Weights of a small model that answers yes/no questions on an image's attributes: fusion encoder norm layernorm.
Rows from block 5 of the fusion encoder, named by matrix and row number. Rows with one number belong to one attention dimension. Each number is 500 + 50 x the weight over its row's rms, rounded and kept within 0 to 999. All counts start at 0. Numbers have three digits each.
# q: attention query (fusion_encoder.blocks.5.attn.q.weight, 192x192), inputs 64-95
# k: attention key (fusion_encoder.blocks.5.attn.k.weight, 192x192), inputs 64-95
q.10:514435513441499485425572540528541559504564422579574445527525539469555564465563412424586543591422
k.10:454422481424494501433504582480455493472526419555526458582531498493472554514586418511449589586511
q.11:560529584600465601543468541480539461540536418510500456546535483495503598537483420461553603513516
k.11:453443440532490517460582456548445526442520440573585582511579483488436460530510420556591542551505
q.12:576521520448558433603569415496479453414499577565537459473467615467405427406503454543510462510586
k.12:520590490590490521506465486405496507557435513530484487465591522517412431577499499450535505486456
q.13:476416459553494578476449559533588419466545524461482459454416478481505456523504423482457496548448
k.13:484483473493480450515524547456441440543453464525464489466460506562544527456503547483585433455396
q.14:440422435515507544500532550470535475589426530453516491509488468539458627446541475487534428463441
k.14:526425504525575504528495548505475425519476529491570513518537488506591438479459499508492546453531
q.15:533529545535588456462582482452531503594524495537570553413526546523555465644559587470558520538437
k.15:546519484451504546446576514629490483519588453546521512422526541518476448495559542502508531490564
q.16:522591479565527608473457415514454510525451614420440586537531529486542507482543498534491514528529
k.16:490447438422458582548575482515495407552497500522456574437524563577506480480434445495511537555455
q.17:505440439522460438398417509490487585439457486551472465472521496569604468566421472516572438597401
k.17:516422463541465533530529594459448496459503426475544555502456549540533554415522559478413502422553
q.18:626544441503453604485481509527522563445462553523483472504484484421505553459433474508567474436513
k.18:391467440401522538513437408524451530517491509508571537470450436571491507465564547511591465501509
q.19:440507520469450571493583551551515501517538533449456567444550560562453532573461508478434556424537
k.19:499621481468578533523564541591525524540458449481465510456438399509457516558551468464518475566522
q.20:582540444508369441455388501407518465543507577495537487472446552507537454581480562509497551582517
k.20:449430558572521422560568423531480468527496474572455576550505500545460500455469579546581558545593
q.21:531489474523504520499491536473590439530469531499525503566557559476554511557502515451511518456470
k.21:535526514619522423521455542482408606520547506584519552504459544566510373526523511564578448476470
q.22:471506569437453434541569535441595438532536421518487473437512580558490460536506529449529463420558
k.22:515572556448507519429430445413614473497388471502463509600539443466505493535526543521479560442538
q.23:496557513531548495495445483508488441563500432442443563489406440549502499562557408459552552468507
k.23:457489482488502457560496470547451469536432546524494415532478498555549532535587422545552559449488
q.24:611554541503419498519484443478467556491491524572524431452555584538492583412487460444542456484550
k.24:583542472463555538466431391473595615544493583486453463536500457597550475565543421502464452447586
q.25:485452504531614479398494534525451477461523483492544449500571483574503419546549555582543524459439
k.25:582433580471592430441433440556419521561471567449584492526548522489529555483463440498522581515461
q.26:468547448579468521509414558391459390524452572552522510484540565518467486544453594583496461494484
k.26:480442437510529506551453416472491420460554550470543482473497558447440420547497520497567463533542
q.27:469531500597531547424552489481425583533520464451430499416415452610473440476453502537577557409468
k.27:464439388455531447544434455572484509568536440575568487497486595443444480539511507429557548428465
q.28:487436481390522466489523516463393382547517495553451443439500446591478536451559556460502522442451
k.28:560542423558572454534425498504419458495458489531531490406487395421557494552493477477515479492554
q.29:599453476538480473502443529572499517596455534541522441528461618471507543469522460414481589529472
k.29:564487514484623511467561505456496516463533553489415392501435507519540547550493544590543499442472
q.30:455500402541503432545512592550447487514481388468523478534463470467532582488437389517439528470476
k.30:429472448443574552532481439542544420500458459453567490544454558391518468536539437578444581449488
q.31:501421493450429496483496617524472528449418544529414481499478496463401563402493556545531529442520
k.31:551459462559514568406585551572611499502547515486515497520395525452464462432464603455442453446554
q.32:509445567594532496564478414517563428446567522530563477543452398548566457445529482535423496459538
k.32:476377509554531527436460366494560485478403562489463524509522567531569553510510550505564549519499
q.33:534518515566448441421470490521487580536485461553559432503497519472471524479562452553546523437484
k.33:505461565446562463516449510490443540489555465521435514545492583626509515606424551440475549511536
q.34:499508545426438463362414488531662472489482560478452495603518506473460479485515490450475502542437
k.34:447522457490416567443469458399543524473489509520517581528534531518534538545542442458485514553454
q.35:549569535438442487563440562545477548475534512474596438576465551459489550441536488503473545591520
k.35:461415476465463563507541584493529561516425551515424542454534539525524425530503513481508400528443
q.36:556536534548471515531560558493552513479477425524519422563475417436512476430550461484521496539510
k.36:566426531467428526487439552468560579405567565514442485474503456471548542555571522451509428459535
q.37:458587569440605536569609514572496547550536507421542512484429555526512512522523451561549575553492
k.37:470550459479535546431559442453475460500463495497525459552488388465486446518596568521466529488441
q.38:540529518498515511545454540554507506515464550539486576578509509409459473460542435498445460546563
k.38:416447450431529508487509405493543487548470493516529582458502559510454485438412512507494495496486
q.39:580536493478491494426564525564500380589487517480546497527459427425472559473461504614551419415487
k.39:381454577506561488461472527501606543527517431487423543426418483616408641525446512405495449601500
q.40:503470530576561446524425472515487477500603497472490486532504481529514547484525492486481574508498
k.40:588537590490572432486510418521478524542472524455576574456580526569565590588463485604476520479448
q.41:433516561449465513519432472589446431558468562489521446496534553512447553553565542550475428498592
k.41:507601458511521586564574610514472526562446495470461490458532463541519586507491485544524400479564
q.42:334617547451519540501497520541519579534547421479446582520570450481544482536481482512475482599526
k.42:612437477457498458560407498487557514503522481450559538480480482587420499530488454492444550514472
q.43:544458472452452506543409458538465549501454484445460496437549422436512574439467551487523535485553
k.43:419391518453508441511409517515471509520454631471572573492568445547523488433460517565462459487517
q.44:359456460529563561457481581530462513519579498521497409521529578524452604496519501430487485553494
k.44:501542471423576518475407514494452427560525465451436470469456429458588439495521539468530524458526
q.45:524464567504502472392413497538494532514514474542441502546559442391437523508506495506464530525561
k.45:489493539469431519485514560523564559532465440437561545543545460488579543510489500537464466551481
q.46:559512541483434482523494500506556388466559541466504500408561551527484457511520606528568464620542
k.46:428368475431547537447465428515546478529393513544522584593616562528525480474524577472539559516490
q.47:545515559473489578508490511469522546466505518490572549464488489522520566538524496463565427571576
k.47:472471514459438472491475450500453452527517513602514454551476483546501504428477432515528569465572
q.48:487575434535594469575551550520452477592503447482575465506504497626461454440411429586540453568493
k.48:542486474445462518501486497552442490458534439504518615395538546589430517532469469458542475463484
q.49:393561456441469560537476473545446541505554471533529480534500448411500454564563492464450460474538
k.49:497515553445554554431581456468510489492520548469529584483486455515547511446576532427481477528572
q.50:557547569537405522462392482393475506557530500520511489515396544546490553519489444498502570557515
k.50:439425470545583442560495386489486437472521421476501569506503537613512420524414457461546567561565
q.51:472552403532389528482493423475609454481494418475457449558431435507521387537563560521536531503496
k.51:564501452508474566538555471405512448439567542422536567562562531433565573535439514572536480557488
q.52:574514510563547509557611579543517612424409571478514458529540503585405490519569454517454512483571
k.52:498549442498538485526497470454468504431511480542594401461389430486431562543557488498428483438409
q.53:498457508406535530475468611450595384524465499501550565531472421500592450467516557571496424475491
k.53:548487565538433548488464468518502475515507500497531566432570536485509608441494499564561440566453
q.54:460447398409594540490562537571482473478510449514497520414422610570550431488471542537519484476511
k.54:523528478504437567427500544565582489481582527449488494464438462455559514475518389489544470494505
q.55:566524444440550485452591564494536450496398546564536492465528443493432467417458485433522494554442
k.55:458489506620447536457425543442537520531564485469554488425450423553466532417419401516399417563509
q.56:454565486406416543538576562495544502473468567433479434599523505473556420433479475474558438584527
k.56:438402501524518576425603488540466559447518525492448556544529544525468455513515528474460542585437
q.57:542415417473419566455575541454440462577556454446549498475574541502457452523433523470452529488491
k.57:517479468466497563532535536536612388585534509563488446516390490502502376468528553475389570422467
q.58:560589426606504539506572449413421502574487429591513511428468498507444509559550459476563519527481
k.58:536492436475418435526465496577555478518489454565441383455526501464481508497476420543507588428519
q.59:533524563516429545534476570467510442619549497482473453395509470517410490461428516494541562502501
k.59:519519519473563444543442431550528527573473498547496520440462476541547529424410565483457590528490
q.60:536519397449528431431387488496577462501514450480543515533525518545596506562447536518486453588561
k.60:515452394488447525527491437549564535553543513526443562591573551434454498469486506479530411445576
q.61:497457481490554426576521593533411473454432440496520407488527583521562521448453433483563494512487
k.61:515590517445457431461445499469421549425577536466537421435463545529446523482511449534427452472500
q.62:538516519506475438548466520407424548526477528532474444365522455570430424551523566586545564484556
k.62:493435476591541463502448527517467472490515454450527499500503595624499465505519450492566484444563
q.63:433541491431520516428532470482547548546442545435521561427493583536598459569574509562471558516525
k.63:568579520513465475476555452424526599486563491556480495577513469585493531527594538474446507496516
q.64:476526487515497492472580605504465448493514548474523463475571640581465469549448615478493512474457
k.64:460525425415454501506553525431417433614547511525567569564480506549480539527513512440488455489427
q.65:600535534422536515509520434477474513497485512560528639451534405424466505571484581437589435509495
k.65:441445512531495503491526557495593471490549546516487506532447474481527365551440483545420549567548
q.66:473481584484496536577430547497396494538457510493432549530541586445479498558418471576455497560480
k.66:558480428489510520416490425519573508399496561587467522511487469518427405543512450587563492538525
q.67:479483466533434461565515458561465571569537540533447518557457396501464556579492493497612520533527
k.67:523518562548421538542543503527562526536469540508507462562398486483544546441551537501512463564534
q.68:553528586556501425548485547580493489424499554625578583438502449526545454546464484559466501522429
k.68:500538482447527538445495464471486531445544425486429507577553581466491440506458469465452507515523
q.69:458580516575542483509556507535531480465542545513540454466527477409546450481560534594557554537553
k.69:463426498457501532541512533518518494448551472464544568533447573480514498501557506496503510464563
q.70:542468509406487549540473453463585446531491497409441564410476552417628550414511517522461492540554
k.70:436540453503520441518469521495530402465436507455446503584431483419438498575542426513556459471542
q.71:631425553565513485552444514486592491462456452516485411569424479396470541492576481496568510556450
k.71:457587531402462572612539499476557504459525485507433427524484492483485545468479582482422472590583
q.72:559625456466469474482573613538372494459456490494470443557445531515409471434450556588473408487491
k.72:500445469477539471380500474514511430456404408583433436553462522562458516466449563506479382559488
q.73:430427547440466453475471609527448460469450488565555415465406483459501555494542462586439488477514
k.73:506516397479429396500504538491481519563471457481512450452529525521487591510490451439549463448478
q.74:408541463466472535476498391516565432463525455440526497454523508612407550487469531457447533444507
k.74:560502582501480526468484519422454476487490492495488614479519450447479550459433479438538488413530
q.75:585570564550567462431450485547518525390483544450559457549510474435543432518531453546586506424444
k.75:428414490509459498477590540562516521519457554468548436419459384522526494580490484512436497484555
q.76:536519444545438409503416555539503584461452558408451458487480437520595542602538489511481522538578
k.76:485479520506411499538537485518516460509521500526500423521431515560549474501591449448425567491436
q.77:471477496463626564562449510481412541436451430483560511490550499522512401552513494400453447524478
k.77:521500467440428525581541377458442526530507502516503465545492525512488456455485484608541466541515
q.78:504579435441490521492560507519467528503449478532523417506474454429527565594516478610484561547549
k.78:534514455514490532507483469500598568534478542604425556515542446504525527468535416519500510460472
q.79:479478568469516545488539457522526559521495454440401469505422606516603459522574515560442578445491
k.79:541572479499522491562556409460488415513479519448507518483527507482425479573496532442424448453463
q.80:582540463457471536546563476521513427450470622463419430488548386570448495503534454528460547533535
k.80:416546541578587504502560470482558526594410520552489456504485436540602562522559520451576531475546
q.81:496465566542530534561389523546495570541443545461480516444593467599454449454422467459506540519559
k.81:564521465496513607474486458457485553509437460477599530477473470433540521504474389415536560408550
q.82:510470613541521441481435555590376532535430559429524406516483507527466523446499542480453450442537
k.82:567577525448533446453480394546544454576508458547509563461492468449574489454435508532487459531456
q.83:579512523571447495551471444571548588509534491489504564524570407571459399452494490569561533487530
k.83:575481441493477596468538537434523492442571532518526495507432491578573519517487505499616525413453
q.84:415482581482481470444493513534540438494461475502455475454483489527511533511449586525576559535536
k.84:598532456569479500563458443482509477405486543565481479381471508479443500488463507495559600539428
q.85:572517526437522466460432539478406550448523488393549515487531453630509480490463572464438512416525
k.85:492616566403529546446467461480530484517482483451555482498480482431515466562436504478562552517591
q.86:448506447583515492414504560528464482467510554471440499557455456470549567463494461533528411505497
k.86:523537497556465505492467504535418410494492505569601546408558542559568457488452454545445466570500
q.87:493438414595433425450517431513577465561489546474506441462477512529512453506442588445626468409539
k.87:532536556485415462581496539514370552504491570382537528487488589549514496556516542563447436512517
q.88:647510493520540454541482568571523525503504523573433613400489468445396461486552574424576493574542
k.88:478555446415466562488521488442515482474460547477537454620415467532454438486418470429462467548541
q.89:432510513540418471513476460496481479454474541525460505489425539400565480425517455545419581439557
k.89:449478478590507419550558541523590494521555473489530496477522411594510559450515395557532391536555
q.90:432436587494408415566460504547508483569438446522488556499465528620430505554518487556453501476587
k.90:580529450482553471518457585457403480613532480556584465460596434474492578429434433569566482521564
q.91:518569494494496452447553499534597454473490502488525536596577541424502468425546478471519474558491
k.91:420409455530580491489551532541443552515484408466438482426406519484468423465520531481539533404407
q.92:490491466476525404618601491526529488565536435505576484411571546442483506441493557540499481503546
k.92:560423522451512516509534488489496495532455462470508496542546512570451534540521432456395573500491
q.93:512418567562531543611505492555511540553423587532513530569454521519470563512419581484563553490570
k.93:494575530396513511498412421460438524523488501384418529478458459473450477503570467425469488487505
q.94:401547569532529420483421456503480474503545479533536561497565538437466409606502537570531477485452
k.94:490420511557388539505442430527524571502454518512514503489535514440439466440536450525502494504476
q.95:543551497508458531465440578447517611522563540438505526540473493458581565502621499507508546585565
k.95:561542521522470497455529490524496497520483492385534601491490511549488441455427411537594487547572
q.96:561578495570515533497454493484405481485500513563449577500436496613357485452491443533496531537434
k.96:586520481419529542529552540532528535502523524425465480507533577452573421574561596484553490478470
q.97:597466529480545566435529508529444495518483499555552437475521495477470547506476557517448434563471
k.97:460541438505496427508450465489500423535558546423458491566425489530535489507520615589574418601535
q.98:565492516554469494475582535473519568441516453585529490567464501607521446436484557538488451392535
k.98:536543447433489565465557455525536417525475544405518475461523577561470589486451542419513493474430
q.99:381455497547569559525510576485548536481549529430510441504520511419579533449531490582452526479474
k.99:428464483495499545577518454583579549559505516578580587402490505531487517559461451398445586605504
q.100:482463445491526448514562492499528442533502498471508586473490507554547569493567438524541466534584
k.100:497448567554487489495523500406595451449482532463530528449437412541574463455461536421530462500456
q.101:456450457521457475464549417490542505568464492405454586502494545569451557538571520522525482513444
k.101:571462466540477464535538548526485422455572523519537485538474463497509551474556499444498479435579
q.102:476525412468447428471437461487590447505527532427505433521470522462559561453487441463507483468573
k.102:481489554425534524455449464519488563445461444581573460509543524514552562512450431468481582432577
q.103:461517475489472519479468459445596461500477486451441570478575492543457459573488426459448488572505
k.103:578586471546540544629495582470510424575543549500537526485514525459404624563476501619519560455542
q.104:522550518502472533545507428413498480541475581501540501428599519525441498534565523455569482529511
k.104:542437433559553513470425485524580483498586477527489581450470610491526480544443507437500496479540
q.105:504399466561585577544490532520501458477557580469476466494512537489562415487515507478421540416491
k.105:449462473489536559450477528484501497554475449523477486464502550548489483538504552607627512543539
q.106:411508436504562467452552410458529556396523434475575425476471515432513441443475563412464560587464
k.106:419401469481475540476560428538465520460453427520535460503420489599487423498514426529577415533487
q.107:514409532508510391489443459423500452487473498485533454499464553556487441460464552526479523455475
k.107:372584403582441588544501419502573456459421445493548522519389525474533543505461610495508512470482
q.108:459463497469525474488431498470490389442466435475524445421489497601432391503424579570535450550556
k.108:433477528430519555539447454494479517622514498453458444433533495538475563590559574484579476468522
q.109:382563491518521452493587481411534516483503532580485474411525495490517500480546440473588530552545
k.109:586535507465437479503469504493492540532493445420448488472586557418537512418507567470386455408494
q.110:452498501485440424543509576498424478432515519481537535523568559492399540427521486549493511551465
k.110:547498549478555480463453488548531502528504494552548478570579444563475489524579503544460426593490
q.111:472530464457427433500501440432589474547495556487499466488462440573532464457440510528503600446533
k.111:518459482584574387450444557539473572414508585527498471539564558513449593509510457500457487518423
q.112:614468579518527546565481534429593558503469443509441573485525510477483449493472539535406471449553
k.112:493543550513586448445527561497530387542504564498524548509436463597471462484495562534542533557535
q.113:552539539534556544504576529485500555453383487478546519553492403564515499496500541522471580445546
k.113:517589487515516489602452505430458557505480487589555514407581425541599442408562531552535526526467
q.114:551436458539487428477536534506516415548534552492466486518543490494409591549455430443491492449539
k.114:423571433502446472465514483507465402451601452574477475509449476503613504523543495418465493452555
q.115:422456592440418550486500502559523531467579416507485491471476510470515531430510478520478513527548
k.115:471490485469474438455512488413408540540514472560498523529542474539575519593495428522539559420575
q.116:590449557452549532506555463551450486473465555472459554497589577562477537519534458544595424546482
k.116:478508465552500513461559487494517494522468523498472552476413537529451411517553418471432498378468
q.117:447590454519406447477517440485594460575578518517458515416443459492523549471436533550522484519612
k.117:529483485527552468461405495432440446532468510536507469452559476446420481588474456531521429490488
q.118:424517534388426445526567467457512591449518596498448551481462429470477451530497533546479461456436
k.118:450571544503506526509433425502516435534440521449469519573549564590520517402520516477600512565582
q.119:482454511382582496451539518549600451482469467532509556490544414468533477410446449477538470385435
k.119:504533494485497413535489480527477566435409571466467484550595528483474403502519446563499510568443
q.120:513470541488478377535448497468544491579500431478491465599550474571575499579442537426482470561503
k.120:537467486501564487503555594415496563481587475587441503531521527548399503489454500516441467439510
q.121:442586453465557456506517510455532507539556520538523510383500539542567499548501583485577531529558
k.121:554465495530572478520406469556493484570518522456498425561465589484422573580424492445444462544540
q.122:557411443514578457475529490529448457493476568463395444451508578522379419492479499549549532517457
k.122:459490458496525501492490545563575472595554585509618523576541499482586515575477504513430507499506
q.123:528545540446530496472477404483582608493417493481626526465504438504558439605457489541539482529537
k.123:486583532567523585544509454526460581541502567471428504515498433521427432511523483490570550452567
q.124:520487459475515447464561574551440458510586524555525524449443409434472502470546547523515577486467
k.124:481456501401463596561517513446526427466575530429471458490454459464549443586440495552396550413566
q.125:516484459506505524541493541587487490523466566502488515596558481488444543453405503505485504525449
k.125:487457521496566581474582486432465524526445426435569543455461590554426489479460539451480464515590
q.126:499585485568502512496444589550504408492542543547545504565500449586513484431419516592482471521493
k.126:516492596495497487475579525543430480466601534480581594546551493469547543484614498443526469438526
q.127:548559498533454547429504509452451469506491478531445506519533538429418559485525519470459446484529
k.127:443402519551490512419515472518476484421562518403522480566519480528504442445537510517544482455508
q.128:560523476438466535458451556572492465542538549511581539418423577462518590482543434462530571463512
k.128:576574389464549494583450550594531517564444510505459555440468542489564514541426564490493487548450
q.129:558536418463523547475562550443486447483474465560455539485545589424395507548418441493508445554422
k.129:461525504493498478487548402451552510453486514469511496454464536413397500532532528550575551541429
q.130:549451552435565585519476573451530417602421613447473519440450511550503519531449406457429525562444
k.130:501418490508594503515485512480575573525502493472528511500517456595466542469543526502443498462552
q.131:417576472578429509404552463465481450584520561447578421456541471530415451554511435546503513495478
k.131:513552558538465463446492530535411471552460554526466514544445569499509544516528516499568553550433
q.132:378562564564529478483523440478426514561567483399476425507487533555414461489481550480434541462501
k.132:502462513495597463451445475416492431517464458525582538562536504500511561537482548436536537475487
q.133:381504565438484430558502541551495546510555434418488489479545487522464435526505429478484550477506
k.133:475489502439487486484584549413531469551535472423521536491573585457508475475601542570455458453500
q.134:526608448501473504519464557530612486485577443578537563543547440475460474415574548521446526436514
k.134:557507412515532425439539493475556586508442461540491487558442434464476492417414639488544571506516
q.135:539556529575425479504509481524476558470550478386591454495478597586462569480449500522488584533549
k.135:526456425485506479443532403533594446451479508419512474419593459456506479520440435493486561505578
q.136:507532429582424414532476568434542385435384450536491379604518454546444552498465510507462451580419
k.136:573509557565437467457448546560472454494471434577564431448435430444451508519436466446511576557567
q.137:576391537502441545458486510492523492413527509463508534498511482498501547460491554569449582434559
k.137:465493524529452562425530519387463536539429503559444462566507427480547557547516449483476524551447
q.138:431395532548482463542512558581576550535570551524453506542493546552592478520586504447482464446537
k.138:597436524516450491418525582533453428559457479433554536438435495487501465387551516497557456490483
q.139:552545486603551564469507550516455562467534505540400540568557542514578470501573476459514468551541
k.139:517531506535626502514598440506579537446517540512500442636461494517555481479456469457449499476516
q.140:509524523435529515493468586547451578551496511528495589411582576441491505419588563456519504498481
k.140:518483462476447419528571486487501495456524448477479492454434467448439530424564585437428465451438
q.141:477487516480515583443435523403483415445520511404459495455549447572575556489522556518482537558448
k.141:540541612544489447492388532479444581478490490533580439496455483562489521571525425495538474506434
q.142:488506473638537455529524427508446516511470559522441435497519495516431469514466443422529520452420
k.142:484461416433471398420452544502475497527480468500436483578486523597555476542525471419447495433536
q.143:462480595462456517473419567539506553531497490569506536438448535539483437509527506463485475584439
k.143:460553486469526424551574570524551498449548411473582572426469426535548477467422448488417484529540
q.144:514454537532465499490504431580517542444494396517476474433435524518510437425533496483510559485428
k.144:500454525534541449451526551533464509549599507531582470432493436538461557495438533514455493553504
q.145:431517503518486515490499468571557551609435484431534536505508468500551471490599419481514452462536
k.145:554458468492547624460482518499479461633489557472578527395580548513493446476524539425498528512411
q.146:552518509494407576521515472479455504508580484482435495439574551510418477544438559490492440521496
k.146:473529453573548523568469487552538550486437567497519495443477379426491457530445554548465487512513
q.147:563445528563606403543531485474501480587499517507517493527574511366451486510540499514481554578504
k.147:491527394524585548525414494568528471570499393467412551533553519445563507507511558474524497472463
q.148:469525549427467557508526544460557468565541471549388452495439514499558479487545519524437578524546
k.148:567464535531526490430547522453450568517554537653533463533467554561542594496479536486484553418476
q.149:460431554541502537490600487455515526524453457566409511567489570574586540466556469375458576550488
k.149:517450529490501506525598425468534509480446506468421567546487513579467431452606412607545472503545
q.150:459492521561402450514465485510506502457486486490486496451442544568443484607512464479533525529475
k.150:470508542519407459482479496488524534455546445544497595487439495588586518538544485456529516465514
q.151:496473484438515510533483515492485426432489532515474444536512534450545547521530452464424551433506
k.151:526481518534431462452534533515588536445523551426497451502529555568592499475518521529463482486465
q.152:537440471432438539528420529477522464537477425433516511440544465513425441484470498454501509570565
k.152:636407491537465514383466509451449501565479531422547467418459495527399436483450535518450422578481
q.153:425515397450422533513482463533465412401586533495517482510527461520457492543515387432453543480539
k.153:427566498541435482584565542437586477492519478543495541483499470424557551459558444454600489495492
q.154:519447458435528549540560524517573437460473423485462555467466446529456508473437487550524556557532
k.154:593436510470495518426507520544535505484584470450455443493511541466497468538527469529489500543446
q.155:489468498579470438558518507452453437478406539522426447571402458541376487512538512567555519532488
k.155:595468392569466443476521531529504501563472470458446473425457464504491531546544490602479481453595
q.156:439577402506438447476529489549494403403541421573559479489511436455464504460581572608428459519562
k.156:483491510424506498475494464495545514380574438483514394466461458445447516496464450458501510555513
q.157:583515582555452443485550587478459443476538557472566471545471525604540542483502505505509436466512
k.157:510542559582424518460543567497494432530475565567433541551438479562577462500566529463477459497509
q.158:490469423578548486484605506553511392551436552426519510552550483502516476577504477532515560522529
k.158:521454462478538579489554474536443519544455579536406489588556474484546490491565516519463550528524
q.159:532569585449428451492465509436431437435525412422505474509601527508568440547446406499510518529534
k.159:544612456558581543555453478459522557428506490523453516479527606575497526456543434572509584573570
q.160:511467583434557468585553423475562517468463512531534539413547545429427493467569526553577499450419
k.160:432490461444500448477461531390504585475456532524572511496535510442432480476410557517448469471484
q.161:467510450534444553549480532553481501413602467523498481572494531503567452624487467411524532504444
k.161:485504480414477479451454403443521481620584430449459474410586527490459495523579542534413525544430
q.162:416546552554560454446432438559491578576567513442497554434498524463550472434455476483463446432542
k.162:434529499473524524502414483580478489525456412449527559432382544580399495418474499423529502560496
q.163:429489517592515511591510538439530492506443518446411451519458461596489499475610553564555564432497
k.163:520470517565561498566487490486464450487561580448474513476515428539433426441501510516479597441500
q.164:545496604402463452457476536510391578417513490488492576489452431562586471476592559441485554418494
k.164:439470468536512537540414485510471445483417552579500530429464549549496530580543549472468465546484
q.165:505602603519451508553549461432497507549511447543445486477478567475586451551446584491549563444494
k.165:427612441500485540468502530404511475406425531548504577592543484537552468458459534494563528448473
q.166:465469554538457574581419506451551419523516497590572513414410543476575440493495459436552449517452
k.166:589435427549550477478490586456424466505546474521554489470500469578495481550490460554534404448553
q.167:403447471507442404439539474507575545543551549571469538465566438548500492482454430462464425517480
k.167:541485416410448476528575451541466406543471440448550484525542602535529530453466519446572586461594
q.168:549555424566498548482585487556547573522530452620465494572430591511560529456523422510532445449410
k.168:572481466438480518412458520457507413436442503610490387570470522532514506386444505435449517556460
q.169:433518441470512455529510525439579411441499550614536515488484541479434494528438604585543494447500
k.169:563542409428506436578544517496488520475489594559439402533561503492402526438542456514495544457513
q.170:504567426622482492420546435483481482584462537557425536486441586505548515462468522484481508407451
k.170:587524478428484526465481549560528577484434581492518531565435524458427402482462430442552540476463
q.171:487559475477545507493585520535500428426521474492548495591533528547424411515445544480554492566514
k.171:467475502444544524477542521539581484523527519408437466421531525465465515513404566487560472485521
q.172:545434474562432416505459458483590448465464495585539506437530502441384561484462483530444518573515
k.172:552517478521468454512437445497416471506543532482490472486464492479413506425485547531541542487513
q.173:471493474530503505441509491535537546508457495397468532437430543531384533470565484603515497567597
k.173:425460564428482558464538479472455485513513552577465422496580521511486520567502546420415554551556
q.174:477414532493468525466492395512560440516476485570530432443560520471436542460529463508412474600437
k.174:509497457439486524431553426533571510475448446535496491528532499476537566536466493543556503542463
q.175:469514586483560584529424596513411522565586523426524538547469446437586547567574503498551411471475
k.175:438429557607554403525511470416558487481573464536420524435482573485604522571446490383433506505471
q.176:511431567544555574502496529454423509427425511466516460504472490457452506508465413546440482461528
k.176:454466414567522470582421506530536551532589409534496497463466410511455454513444447545489434381554
q.177:361501461563498412532429496511460483526512489490498514429546415504481543480523536472440553463518
k.177:498561424376451502438479446527426562532543565505499419469414487572518419494504416481530477440505
q.178:514568575499491562543542540513491526450479546461571586518579476507593476536501531459525477538504
k.178:434543471514545469549609510561600552419542513582521547512474507404494460566555572544565446600477
q.179:434348535441577574520404508530445492438511405519488418529544420512581539557545514535537536554414
k.179:472442456574540442505516534407541451512500509520495408423555409487566504456592453586505497444520
q.180:552476502453500588572574489439511539463581552490553470556500512437547491514468502493498427429566
k.180:442466423535554458588545488421507558443519522511560549535452557521505476548554487457549487432476